From a checkpoint of a small encoder-decoder audio transcriber.
Training: muon at rate 0.0016, 7100 steps, batches of 512.
Rows from block 3 of the audio encoder of a small encoder-decoder audio transcriber, named by matrix and row number. Rows with one number belong to one neuron. Each number is 128 + 24 x the weight over its row's rms, rounded and kept within 0 to 255. All counts start at 0.
After each neuron's rows are labels from the 100 clips, of 14848, where the neuron reaches its highest value: "peak on" is the class under the peak. Only what is clearly more common there than usual is listed. The data: short made-up English sentences, spoken by a formant synthesiser in many voices. In brackets: how many of the 100.
# fc1: MLP up (encoder.blocks.3.mlp.fc1.weight, 512x256), inputs 128-255
# fc2: MLP down (encoder.blocks.3.mlp.fc2.weight, 256x512, transposed), outputs 128-255

fc1.394 [ 94 156 151 107 116 152 162 161 105 135 130 126 146 111 109 127 158 109 130 131 128 108 124  95 160  57 113 132 125  67 182 161 114 117 144  88 118 124 135 116 142 115 146 141 144 123 123 117 121 133 126 165  94 128 138 172  92 135 118 115  98 151 102 139 140 140 120 154 112 151 167 180  83 157 135 150 144  94 151 153  96 125 154 182 167 127 102 152 114 154 111 158 120 124 100 135 110 100 167 100 126 125 120 166 126 167 104 132 135 117 149 117 144 110 184 126  95 131 145 157 110 144 139 131 123  95 123 131]
fc2.394 [132  76 130 112 127 145 124 130 199 142 130 117 131  88 163  91 166 143 119 124 124 130 124 144 148 123 132 130 149 137 100 151 110 146 148 144 122 121 145 149 140 117 117  94 143 138 138 151 175 113 167  93 121 108 118 131 107 131 147 145 100 105 146 115 103 127 121 101  56 126 123 123 126  89 145 110 129 123 187 157 118 137 169 139 166  82 126 113 151 107 128 112 131 119 141 136 121 185 109 130 107 132 184 118 119 135 138 117 112 153 128 144 111 193 125 185 118 140 139 106 141  89 161  94 134 125 122 123]
peak on: /ɝ/ (86)

fc1.307 [159 103 129 112 104 103 107 100  75 169 132 136  85  63 170 176 164 128 140 112 162 129 151 136 151 126 197 152 129  80 137 131 127 184 101 124 112 117 119 108 153 120 155 126 117  94 157 125  96 143 125 126 114 145 122 106  56 125 138 166 111 110 112 177 118  81 127 142 111 117 133 135 126  93 113 125  96 126 113 121  70 125 134 133 103 123 150 141 148 132 132 124 105 129 179 104 140 136 127  68 153 112 133 165  99 160 127  96 125 123 134 155 136 128 112 120  89 125 130 162 135 112 111 156 126 132 106 148]
fc2.307 [133 123  94 119 154 155 126 141 181 147 113 114 146 165  92  92 103 127  86 124 114 129  72 112 129 156 118 112 113 113 119 127 140 152 145 134 104 160 168 166 156 146  81 189 166 142 125 104 154 121 115 127 139 105 128 159 150 143 115 159 143 143 154  84 137 133 127 130 121 124 136 135 138 126 151 126 150 172 164 137 156 103 103 147 124 105 139  81 147 148 104 120 124 123  65 128 147 122 128 184 119 122  90 124 131 129 127 124 129 139 134 131 130 129 144 130 131  75 121 108 138 128  90 136 109 144 137 125]
peak on: /ɔ/ (53)

fc1.218 [115 117 129 108  69 120  82 136 115 109 103 125 144 153  97 145 137 130 146 102 132 121 111 138 125  81 126 140 124 115 104 110 101 127 155 140 143 114 134 101 165 128  93 143 136 136 167 148 138 127 123 135 122 134 127 117 172 129 167 148 130 116 115 116 139 125 105  93 115 106 139 130 107 110 177 171 121 135 100 128 110  58 149 153 215 140 116 178 110 123 116 100 143 126 115 121 121 100 121 115 114  87 138 134 121 150 107 137 110 176 135 167 134 100 133 168 128 135 115 181 137 117 130 115 139 121 117 110]
fc2.218 [148 125  98 124 127 146 160 121  93 127 134 140 138 103 141 114  99 103 130  71 128 128 145 152 128 121 113  85 136 117 113 154 131 136 133 126 154 128 131 134  90 119 137 115 118 111 104 119 122 129  79 126 138 143 130 120 100 120  84 111 182 125 194 133  93 118 109 134 146 113 161 161 143 114 133 100 104 118 163 116 145 154 111 148 108 131 124 110 107 140 122 103 101 115 146 116 173 130 128  78 129 117 133 125 156 140 139 130 113  96 113  90 119 129 126 131 129 151 117 137 129 153 136 113 134  96 114 129]
peak on: /ɝ/ (88)

fc1.270 [141  88 149 112 119 120  78 112  99 135  90 105 183 118 111 100 128  99 139 173 134  87 136 111 128 134 130 129 114 129 128 134 105 144 112 148 169 108 140 148  96 148 150 160 133 118  97 179 132 154 137 105 131 144 146 136 117 101 131 102 140 120 106 131  69 116 127 115 118 142 132 124  77 112 136 179  94 107 128 139 189 100 141 148 115  72  93 150 109 164 133 156 160 102 147 116 109 103 126 151 151 161 149 113  57 116  91 110 123 130 131 109 127 103 115 167  96 122 155 160 120 108 181 170 149 129 137 153]
fc2.270 [134 130 125 130 145 122 133 136 145 122 130 125  88 168 124 131 186 150 119 118 135 168  85 119 119 136 137 125  93 128 136  91 110 127 127  94 118 139  87 116 132 149 131 124 124 154 138 124 129 135 139 116 142  98 114 128 135 173 146 126 125 122 141 115 169 127 110 156 149 117 142 121 129 140 164  75 190 129 159 129  45 117 147 120 131 136 158 113 156 122 100 106 153 127 131  99 139 169 153  89 127 129 116 138 148 130 140 122 137 150 144 136 138 128 145 138 114 157  99  59 137 124  88  91  95 126 157 148]
peak on: /ɔ/ (30)

fc1.423 [133 109 139  98 143 104 119 134 124 132  85 120 103  97 172 123 119 104  67 154 107 118  98 135 122 143 140  86 138 129 110 129 109 117 146 127 116 135 127  40 131 144 131 118 152 131 102 139 140 151 109 114 145 114 125 112 125 143 108 109 128 146 145 131  91 128 160 182 134 125 100 119 127 140 130  96 125 111 171 129 173 183 129 118 143 115 138 135 138 167 131 145 127 127 103 148 143 153 119 128  71 129 155 173 105 124 141 182 122 137 136 166 113 170 117 122 117 119 128  94 152 148 126 150 128  74 168 112]
fc2.423 [127 148 130 133 105 129 126 127 141 124 127 123 133 101 109 132 108 130 140 150 143 126 185 144 137 124 135 107 128 156  86 162  93 130 159 137 122 107 123 173 105 132 145 142 113  77 143 129 105 155 108 153 140 149 122  87 149 113 167 170  93 118 103 167 142 139 135  94 150 123 129 111  98 143 116 129 102 124 167 143 107 106 160 108 129 149 171 111 131 106 142 100 110 129 110 108 154 135 158 141 168 111 124 164 129 132 126 147 124 103 105  99  80 170 146 108  78 104  97 166 137 108 149 135  83 136 112 108]
peak on: /ʃ/ (47)

fc1.154 [ 65 136 118 131 122 116 111 132 122 151 117 153 127 159 125 107 144  93 108 129 131  86 137 126 124 109 148 144 135 138 128 159 125 134 164  95 149 135 108 111 132 135 139 130 154 114 118 133  99 160 140 165 129  96 149 133 114  80 135 173 105 153 147 126 129  90 154 112 127  83 112 134  92 119  90 152  76 136 146  73 140 141 123 150 145 165 111 104 106 133  66 138 102 110 111 133 112 112 127 120 131 121  92 133 143 137 172 159 130 127 166 143  98 132  93 115 133 131 111  65 124  99 122 179 147 149 158  89]
fc2.154 [165 137 107 119 170 147 127 124 128  97 159  73 115  87 185 181 113 182 121 127 134 167 163 120  97 162  79 104 103 104 106 101 117 140 110 149 128 145 131 149 130 112 148 114 102 156 125 119 112  71 124 126  82 128 133 121 144 156  99 112 132 129 102 111 123 130 111 145 130 153 138 145 136 114 154  97 163 122 126 164 128 120 148 121 122 108 124 177 118 135 171 144 157 145 119 102 184 125 111 148  95 159 141 122 101 136 134  78 147 130 120 165 136 140 130 122 155 161 172 172 113 191 134  98  74 116 128 141]
peak on: /ɹ/ (63)

fc1.58 [103 122 107 134 122 158 147 165 184 166 113 112 124 138 131 120 128  77  98 118  94 129 111 112 129 133 187 113 136 109 125 131 126 142 131 119 153 215 133 148 131 125 143 121 121 129 114 135 130 131 141 117 102 128 142 134 145 150 118 179 128 132 125 129 123 129 137 106 136 149 117 105 154  73 120  92 109 128 127  74 125 139 128 167 152  97 115 124 158 138 143 134 150 128  89 150 151 125 192 126 109 101 116 164 114 138  89 129 136 103 146 110 121 136 161 123 123 141 156  71 142 134  90 111 114 173 113 105]
fc2.58 [105 103 150 100 115 132 108 119  96 133 124 128  90 144 145 118 137 146 159 122 134 137 176 131 173 133  65 105 111 124 133 127 123 142 146 174 127 114 163 130 128 127 111 125 141 127 136 139 112 139 168 143 106 167 122 115 103 128 151 128 136 124 120 107 155 126 113 136 133 115 115 118 129 129 157 167 131 125 113 196  96 129  98 135 133 106 149 135 136 137 128 127 142 117 130 129 171  72 101 129 163 143 168  81 150 104 130 146 168 139 113 114  93  86 133 104 149  76  90 158 111 154 147 150 106 128 129 139]
peak on: /oʊ/ (57); /ʌ/ (25)

fc1.465 [ 89 141 163 112 131 151 134  92 104 126 123 141 105  91 141 108 114 128 129 109 166 100 100 150 154 123 145 126 204  98 127  98 146  93  78 135 127 155 128 117 124 117 126 138 154  95 165 145 127 163 146 134 110 100 120 163 129 142 120  85 110 125 140 169 144 133 177 145 127 148 140 153 164 135  80 121 151 121 162 186 138 122  77 107 121 142  88 165 110 118 137 127 114  97 153 103 138 126 126  90 126 114 198 134 126 128  83 129 105 144 166 163 148 105 104 111  96 102 123 116 127 126 150 163 134 132 117 110]
fc2.465 [151 130 129 122 145 101 114 104 120 143 105 165 115 131 100 104 140 153 126  58 170 130 124 124 116  94 141 112 146 157 132 138 131 152 171 112  89 101 132 166 127 133  96 106 123 124 119  96 144 161 125 137  89 115 143 114 132  89 137 135  95 113 145 113 160 127  99 110 108 113 172 163 119 145 148 160 113  91 116 143 121 100 134 155 101 112 154 123 178 141 116 154 160 140  87 144  97 126 141 145 165  99 118 184 143 126 109 159 137 135 136 117 119 177  97 146 132 129 136 148 146 122 144 143 109 132 132 122]
peak on: /u/ (49)

fc1.461 [ 92 143  86 114 105 105 157  98 108 116 141 179 108 129 130 106 112 150 131 131 153 104 190 134 145 108 146 130 142  94  99 131 132 123 127 142 102  67 133 124 104 133 164 174 122 112 115 148 142 136 118 198 178 144 129  88  96 109 142 158 104 151 136 132 148 155 129 139 134 163  97 147  97  93 129 130 108 134 129 128 154 117 135 125 129 133 139 151 138 122 194 130 163 128 151 133 153 150 127 181 165 149 129 145  91 121 151 144 131 118 166 142 127 125 151 148  95 121 127 117 148 128 139 102 133 111 121  84]
fc2.461 [150 126 135 132 145 121 134 127 138 166 135 128  73 127 157 174 122  74 121 143  94 127 106 117 119 142 127  89 190 110 194 112 120 129 137 118 165 101 119 141 173 170 114 107 117 159 105 108 120 113 112 106  85 102 132 145 155 124  76 137 164 123 105 146 151  97 114 144 127 121 123 123 146 176 153 131 162 151 162  83 129 154 142 141 114 115 108 108 149  94 117 147 126  90 132 112 128 143 134 120  88 135 137 141 112 111 124 101 105 165 107 136  99 144 102  99 144 143 135 106 117 112 111 124 135 131  77 179]
peak on: /u/ (54); /ə/ (30)

fc1.340 [161 132 127 128 123 165 119 109 131 155 126 102 129  92 140 101  97 137 144 125 125  97 137 123 140 137 140 138 167 143 142  97  92 157  87 121  99 154 157 155  60 118 128 127 127  99 173 110  78 120 145 141 169 122 145 117 123  87 191 102 144 137 119 155 127 113 150 124 122 173 136 148 109 110  66  89 117 149 134 109 119  86 121 123 143 102  91 131 110 127  75  84 128 131 145 128 131 110 131 124 175 132  96 131 123 128 146 130 112 132 145 122 126 132 140  68 129  89 149 154 117 147 108 134  82 134  91 137]
fc2.340 [166 153 160  83 118 167 108 101  63 130 101 116  88 133 111 131 129 109 139 151 136 186 147 128 118 146 117 130 120 106 120 131 130 101 161 143 138  99 123  86 140 149 104 109 181 138  92 139 137 169 122  79  70 129 129 109 102 147 116 150  81 121 132 119 171 142 144 134 148  85 120 136 141 157 121 109 133 114 122 136 183 148 111 131 146 148 152 114 132 140 151 196 187 106 146 104 114 165 115 128 143 139 126 135 108 109 120 125 125 125 136 110 116 104 131 102 131 138 122  95 115 121 158 132 128 122 139 129]
peak on: /u/ (46); /ʊ/ (26)

fc1.434 [ 94 114 195 123 117  94  91 136 123 168 119 141 105 138 134 144 161 127 136 126 107 156 132 148 147 139 153 103 109 102 128  79 126 137 126 107  75 132 157 122 124 115 119 117 132 116 179 180 132 132 122 128 154 124 127 114 140 148 157 108 193 134 130 125 122 104 145 121 108 140 102 138 128 157 172 147 133 120 152  99 142 185 110 158 136 179 130 125  97 100  63 127 130 133 102 126 156 103 124 145 120 146 118  99  83 126  98 134  78 132 127 130 127 149 130 142 130 145 138 179 125 147 115 106  76 134 127 126]
fc2.434 [127 140 125  96 150 141 117 128 140  73 109 165 164 139 110 143  99 128 137 119 167  71 153 105  68 139 113 123 161 125 132 150 135 133  93 117 136 131 139 132 136 147  76 160  93 104  98 119 171 109 122 145 162 146 162 141 113 122 126 116 118 125 125 152 145 151 150 123 128 131 128 141  93 129  67 124 128 133 135 139 103  86 140 110 175  78 154 141 134 139 141 156 129 155 132  84  98 160 134 132 133 119 146 163 122 174 140 136 136 100 130 105 123 108 101 117 118 129 129  36 135 147 128 128 173  87 149 141]
peak on: /ʃ/ (55)

fc1.299 [120 132 130 110  93 183 105 164 116 178 112 124 130 140 110 117 100 120 129 142 110 159 111 141 116 124 142 124 168 127 186 117 112 118 107 126 119 140 163 140 166  88  97  95 139  93 148 108 103 132 131  82 120 101 154 160 142 131 111 157 113 145 135 111 134 129 146 127  90 153 163 112 147 117  66  93 118 129 129 126 128 145 113 164  86 150 179 124 108 130  89 112 145 121 123 157 114 127 112  81 151 102 135 148 135 140 132 130 161 145 148 174 172 156 122 136 153 146 129 141 107 105 159 120 138 149  99  95]
fc2.299 [123  84 132 157 132 117 119 120 127 140 119 173 137 111 125 167 121 174 125 125 108  90 132 137 147 155 151 158 149 137  81  96 136 155 136  87 145 129 126 115 103 147 149 106 118 155 150 132 129 150  85 161  94 151 150 131  90 101 159  86 182  93 158 128 152 121 128 133 136 152 101 148 149 147 137 124 145  91 122 114 127 146 121 120 153  99 106  96 119 111 131 135 127 147 141 123 132 145 156 169 130 150  99 128 123 131 143 134 131 141 131 120 128 125 113 133  80 152 127 170 153 145 111 124 153 113  73 143]
peak on: /u/ (40)

fc1.247 [133 146 112 147 123 123 140 128 140 113 134  98 132 107 120 145 178  52 182 181 122 153 104 122 123  68 174 148 175 138 140 111 115  85 132 118 180  63 108  93 163 133 116 110 107 130 120 129 128 107 117 144 165 127 142  97 148 147 125 113 127 135 121 148 112 163 105 111 158 184 162 146 140 154 129  83 129 137 153 102 148 127 114 151 123 131  99 148 137 143 114 183 127 145 145 110 153 125 165 125 107 133 152 114 126 127 111 168 134 127 127 148 132 122 127 144 125 122  96  97 130  72 185 134  54 108 134 113]
fc2.247 [147 128  99  94 121 113 162 150 106 109 111 134 138 189 136 108  77 151 101  86 132 126 148 125 107 152 112 150 116 146 107 165 107 134 108 131  67 145 154 128 142 113 171 139 102 148 120 108 120 144 141 109 140 130 193 185 110 109 163 127  58 139 122 120 116 116 130 168 119  86 138 172 163 103  86 134 135  81 150 149 123 142 133 118 131 138 133  63 143 141 177 133 144 118 156 126 129 124 123 130 153 131 132 123 147 126 154  90 114 134 115 133 104 151 131 154  71 126 133 133  98 193 146 168 140 126 150 147]
peak on: /ʃ/ (29)

fc1.467 [ 96 150  91 114 126 121 170 128 118 127 118 149 125 146 171 147 113 158 146 162 134 134 158 163 137 121 198 129 126  93 120 120 101 120  91 138 135 109 151  94  68 196 156 119 134 160 158 130 147 105  90 149 118 102 118 125 132 125 122 127 130 134  96 110 149 139 129 108 128 141 134 126 131  54 104 134 105 149 103 129 147 115 114 115 111 157 156 207  97  91 119 124 131 143 101 134 141 124 130 125 129 134 140 131 117 106 133 125 150 143 148 126 127 157 131 123 136 133 121 145  93 148  97 149 143 176 103  87]
fc2.467 [155 122 138 112 135 112  88 130 155 135 143 106 134 132 111 112 109  93 167  99 124 127 109  83 125 131 112 114 111 132 109 128 153 143 205 123 113 123 114 120 154  84  89 140 124 126 128 127 109 157 156 104 135 147 155 126 107 136 149 105 123 104 170 137 133 123 142 122 144 145 128 131 122 168 125 136 126 122 139 125 136 153 146 123 176  98  94  42 149 144 128 155 154  98 146 112 129 132 160 145 101 131 116 126 108 129 128 125 102 128 104 138 142 114 102 130 139  99 153  97 131  91 130 117 132  44 124 155]
peak on: /oʊ/ (41)

fc1.286 [124 122 148 127 138 128 158 111 105 142 153 110 145 133 124 178 105 136 138 129 124 120 126 124 130  75 173 128 152 121 141 138 131 141 152 152 118  91  93 113 122 128 152 152 126 112 144 141  64 153 153 153 177 144 133 120 160 128 134 127 119  87  70 136 126 153 137 127  93 140 134 120 137 140 113 133 132 105 159 131 126 126 127 128 191 135 103 134 147 146 138 166 125 107 147 121 152 130  65  98 128 133 127 124 114 146 158 140 121 108 100 128 150 167 122 141 127 125 112 122 145 104 146 126 134 131  76 115]
fc2.286 [139 130 134 168  88 102 100 134 132  99 125 146 122 114  95 101 148 127 119 126 133 141 117  81 121 138 120 146 119 137  73 130 121 158 117  94 145 185 147 120 131  99 110 123 159  82 135 126 159 130 127 121  89 129 130 184  75 131 143 152 178 118 156 128 151  95 126 140 114 146 106 169 118 130 176 133 147 142 118 118 110 128 121 169 112 149 128 148 100 100 113 141 133 122 129 128  91 146 147 162 131 113 166  79 163  94  94 121 129 133 130 145 116  92 121 121 139 128 144 103 128 121 130 101 131 118 133 128]
peak on: /ʃ/ (88)

fc1.259 [129  94 137 161 122 110 129 152 100 145 137 112 142 126 151 110 173 150 158  94 128 107 127 162 172 123 153 161 122  82 132 166 120 138 139 173 111 110 132 147 117 118 117 144 158  77 141 111 166 124 149 126 148 132 160 129 118 104 156 127  89 121 115 122 123 134 125 106 110 136 131 130 145 115 101 143 132 126 168  98  97 153 108 148 139  67 140  77  99 104 152 144 127 121 135 100 150 108 131 136 121 141  92  73 132 132 113 153 112 117 121 186 148 129 111 145 124 125 113 163 133 139  98 108  93 132 166  97]
fc2.259 [135 153 126 136 142  97 144 138 135 132 154  81 137 128 121 109 112 128 136 136 129 128 135 102  93 112 153 129 159 145 125 115 141 136  91 129 172 176 123 118 175 140 158 167 146 148 106 177 105 164 148  99 160 119 119 117 106 170 120 165 180  79 128 130  99 151 133 133 167 106 115 130 132 157 145 118 137 119 113  93 110 120 121 178 112 127 106 163 149 158 130 117 120 116 119 125 110 121 178 124  89 129 130 198 158 127 128  80 135 128 119  98 113 183 155 120 160  91 136 133  87 143 141 117 137 126  94 128]
peak on: /ɔ/ (41); /aʊ/ (29)

fc1.403 [127 129 140 171 126 123 140 165  96 127 111 119 117 128 101 113 132 147  58 114 146 161 141 153 153 112 138  93 139 121  86  90 144 157 162 160 191 125 129 125 154 124  76 115 137 124 161 158  98 154 111 124 121 121 141 206 149  66 134  96 111 102 129 131 127 150 152  74 145 111 134 134 122  89 105 154 103 124 115 114 136 129 131 124 149 118 154 128 108 126 105 141  71 132 135 148 130 149 131 134 149 117 104 125  91 126 160 118 109 171 126 117 132 144 156 165 108 127 116 132 130 148 149  74 133 167 112  93]
fc2.403 [113 132 126 125  89 153 102 123 141 120 142 147 122 128 146 142 164 158 157 146  86 125 120 101 108 142 110 134  53 140 145 151 190  98  88 124  92 106 102 136 102 127 188 126 123 106 102 122 161 113 126 122 113 135 126  54 121 155 113 165 138 159 115 128 135 146 137 177 137 113 144 162 117 127 150 108 146 113 155 119 119 138 120 101  88 109 131 157 135 124 148 125 131 129  63 100 177 112 143  84 102 138 124 126 162 132 115 155 124 129 127 129  99 139 113 138 129 120 127 103 124 114 136 120 138  44 125 143]
peak on: /ɝ/ (41)

fc1.81 [123 127  87 144 155 132 136 163 128 150 138 136 117  94 141  95 169 106 111 131 121 129 129 131  93 146 138 137 137 159 121 170 127 139 132 127 127 116 130 133 103 100 120 147 127 114 115 138 155 161 122 143 123 122 110 121 122 120 103 128 141 162 115 123 119 126 153 129 134 148 131 209 180  92 128 104 135 158  87 124 122 167 117 145 121 124 136 163 127 129 142 121 113  97 137 132 136 102 135 153  91 112  91 129 127 136 100 113 130 146 140 119 156 149 114 116 133  98 124 132  91 118  92 107 140 131 125 144]
fc2.81 [135  99  99  71 121 147 148 122 109  93 177 147 136 124  75 122  74 180 129 136 104  98 121 122 130 119 106 143 109 132 101 123  97 152 108 124 154 150 170  99 155 132 102 151 196 115 148 133 128 128 170 158 118 106 105 147 137  95  83 125 167 143 128 111 117 148 121  95 136 107 127 132 152 108 175 131 119 105 142 120 120 131 164 176 143 124 156 118 129 130 127 155 145  93 115 123 149  70 114 128 131 172 148 100 107 148 147 113  96 138 128 101 106 128 129  83  79 192 131 159 130 117 104 130 123 159 128 128]
peak on: /ɹ/ (97)

fc1.104 [ 87 102 149 135 136 109 128 199 119 127 115 124 107  98 107 130 117 121 131 169 148 153 177 116 148 140  77 160 111 115  96 136 130 178 121 157 142 133  95 127  79  74 117 130 128 133 120 136  81 141 118 124 107 126 126 135 139 123 122 119 125 128  88 125 157 105 131 137 114 104 158 129 134 127  96 160 133 122 185 152 116 131 169 156 124 100 141 114 145 137  97 125 113 170 129 142 118 120 122 125 158 135 128 152 172 136 103 125 148 180 147 118 109 128 146 148  69 145 125 101 111 104 142 104  92  67 154  89]
fc2.104 [118 146 129 105 127 130 131 135 157 126 113 162  92 119 132 128 112 147  77 123 105  92 122 191 140 116 135 130 111 138 151 145 115 129 122 134  89 111 146 152 144 165 102 128 147 117 137 129 165 126 167 126 133 111 137 143 125 139 146 154  89 134 122  83 103 115 147 127 124 119 104 134 105 142 197 130 142  89 111 127 105 122 108 111  88 115 102 126  82 149 188 141 114 109 124 102 145 108 147 136  67 133 125 152 127 114 147 146 160 114 112 129 134 121  90 107 141 151 115 109 134 121 114 140 175 142 112 158]
peak on: /oʊ/ (30)

fc1.166 [148 126 134 106 167 112 185 130 123  99 125 144 131 128 154 144 121 131  82 112 147 128 182 114 140 126 169 153 150 134 124 144 125 140 131 147 113 176 123 133 164 160 210 133 118 129 124 145  98 118 126 137 141 121 145  70 126 126 116 146 142 134 125 116 154 112 124  94 117 126 102 147 127 134 125 163 130 160 145 122 179 133 100 144 136 126  98 150 175 140 124 124  94 104 147 130 117 125 139 138  86  76 106 133 145 119 196 108 141 130 141 118 129 128 139 125 150 126 103 139 125 137 131 144 121 132 127 119]
fc2.166 [118 119 141 121  50 104 114 144  85 194 101  92 183 132 121 123 150 127 157 116 131 131  92 149 139 158 131  85 138 155 126 127 146 143 112 134 130 122  99 131  98 131  53  98 113 108 150 164 148 112 111 108 119 112 140 139 143 114 133 129 115 137 174 110 119 113 114 177 144 146 129 126 120 142 126  83 109 121 118 132 114 108 155 132 157 122 197  85  76 128 108 124 103 137 136 122 124 125 134 157 152 134  99 131 118 144 111 121 105 135 101 128 149 118  97 125 128 127 106 114 124 129 164 110 150  85  78 147]
peak on: /oʊ/ (46)

fc1.159 [133  98 157  82 106 126 129 130 152 111 126 135 136 151 120 181  81 132 149 150 153 143 101 111 124 123 115 176 125  79 105 140 141 128 137 127 145 109 133 112 108 164 116 124 125 132  80 128 129 148 146 111 101 126  56  88 159 127 134 121 178 133 133 147  95 130 140 148 124  86 114 158 139 129 146 169 147 128 101 141 107 103 126 112 111 125 128 121 138 132 107 130 107 112 131 137 131 140 132 128 107 127 171 149 121 134 196 157  94 115 123 110 149 136 144 149 100 132 120 134  75 164 140 128 125  89 117 165]
fc2.159 [135 169  93 126 150 113 122 130 113 160 120 155 133 128 160 121 150 130 116 127 100 188 136  70 162  98 139 101 156 130 142 129  83 149 101 138 139 111  97 153 118  90 167 157 136 114 134  96 136 125 153 130 141 131 142 118  80 110 142 162  89 116 137 121 108 129 110 134 179 170 125  87 102 129  93  86 168 137 115 128 102 130 133 130 138 128 166 152 116 135 162 111 148 114 126 109 124  95 127  57 137 135 117 123 108 129  81 129 159 136 105 133 130 155 124 102 119 123 130 132 115 121 126  93 120 201 172 141]
peak on: /ʃ/ (62); /f/ (25)

fc1.168 [128 125 119 101 159 158 121  74 135 145 134 125 112 137 104 108 109 128 130 124 115 118 128 142 160 126 108 125 128 126 122 124 132 129 101 186  91 130 122  99 135 128  93 148 104  92 180 145  91 122 125  92 112 113 141  99 121 115 141 122 109 124 192 105 145  82 146 125 114 163 156 176 168 147 145 134 152 117 101 148 116 127 103 118 122 111 142  93 120 125 108 107 141  92 134 133 168 135 147 108 157 123 140 152 103 144  97 125 125 151 146 136 126  88 128 145  95 163 125 138 132 180 146 103 146 162 135 164]
fc2.168 [113 112  92 140 106  84 149 127 147 114 145 132 132 134 133 128 168 131 119 124 131 134 129 104 106 147 181 107 138 125 124 127  98 132 160  81 141 148 153 157  73  79 138  86 144 142 110 122 155 146 143 175 160 127 140 157 121 115 126 116 138 111 125 139 111 157 147 133 123 107 156 120 114 116 132 143  88  80 158 113 113 125 145 119 125 142 106 126 128  97 133 151  84 124  85 124  81  90  89 146 149 142 125 101 142 147 148 131  95  84 126 142  92 147 132 154 170 114 111 133 122 119 133 179 114 102  85 131]
peak on: /ɔ/ (38)

fc1.117 [ 98  97 209 144  84 162 123 153  94 142 129 119 142 109 130 180 123 147 128 137  93 116 144 143 127 130 130  96 137 128 111 151 138 172  90 137 137 126 112 129 109  80 132 120 112 126 149 100 148 115 119 134 125 119 140 138 123 130 120  83 140 136 155 137 139 127 142 130 117 120 141 102 187 124 135 129  98 133 145 153 151 123 139 128 125 114  54  67 119 124 145 146 116 158 134 121 106 142 148  63 131 117 102 111 148 130 142 146  55  98 119 120 106 168 168 118 141 105 113 114 124 154 125 127 124 101 125 147]
fc2.117 [145 124 116 127 172 130 153 119 185 118 126 109 125 135  96  90 112 150 114  87 140  97 151 101  87 132 158 141 133 112 157 173 120 118 195 143 137 141 165  91 172 120  99 140 122 146 135  99 126 107 124 124 103 124  81 128 132 127  97 194 113 126 105 109 130  97 143 134 101 117 112 137 124 157 142 122 169  94  98 128 122 150 102 130 147 176 137 158 129 171 110 139 123 147 149 108  91 165  64 134  88 101 157 124 108 104 120 134 138 132 145 144 130 144  89 150 104 145 125 209 120  76 148 131 113 135  79 122]
peak on: /ɔ/ (34)

fc1.324 [127  98 112 159  83 108 165 165  70 150 122  95 136 111 114 124 177  46 111 163 135 110 124  97 178 124 134 133  61 161  84 123 110 134 109 119 131 117 137 125 128  93 120 164 101 144 147 131 130 135 120 159  71 133 157 121 129 120  86 207 151 109 153 133 133 183 126 118 141  93 143 160 141 119 132 158 148 129 128 106 154 115 172 131 128 117  83 194 164 170  97 123  82 122 128 141 123 130 197 131 143 120 132 145  54 141 117  88 131 163 129 157 121 150 130 127 136 102 146 131 132 107 129 160 120 141 127 117]
fc2.324 [129 115 178 140 131 108 153 155 120  93 117 129 121 133 107 128 129 143 136 151  98 144 138 172 111 129  48 116 118 121 133 125 139  95 138 115 125 117 128 114 136 171 122 132 172 150 131 124 185 197 121 134 133 104 119 126 125 170 125 128 116 110 131 113 149  65 121 138  98 115 132 117 144 135 127 136 143 171 175 120 121 163  91 121 103 136 125 135 124 133 171 118 126  97 132 132 113 141 128 134 116 119  66 134 148 159 172 103 150 109 124 147 109 172 131 205 119 110 105  67 107 147  76 144 128 132 149 149]
peak on: /ɔ/ (85)

fc1.113 [ 81 121 132 171 100 129 127 155 107  84  87 135 116 128 127 117 116 133 171 145 105 100 124 113 162 138 128 150 127  96 150 138 145 163 120 112 126 140 137 131 117 125 106 130 215  79  97 129 176 141 134  98 128 126 130  88 123  98 142 128 117 119  94 144 120 103 102 147 136 110 101 121 110 107 128 137 111 109 133 135 122 109 129 153 144 141 111 106 152 154 120 119 159 113 112 128 159 142 145 141 124 121 124 101  82 129 143 115 130 120 170 135  95 110 178 122 142 122 108 179  83  88 122 118 123 177 139 120]
fc2.113 [127 138 131 137 160  64  98 119 170 150 170 111 167 116 144 129 114 135 124 120 162 127 124 145 115 111 115 124 123 157 129 114 117 115 147 148 128 133  99 118 130 137 168 175  95 101 130 147 155 142 115 125 121 117 128 137 149 130 114 113 111 125 164 135 160 146 156 139 106 130 188 110 115 145 118 138 179 120 108  78 122 128 128  56 127 126 129 166 130 110 150 131 108 140 128 126  98 131 149 121 124 113 139 141 111 150 139 146 142  76  95 124 127 138 112 144 125  96 142 128 113 133  98 114  84 131 132 131]
peak on: /ɔ/ (63)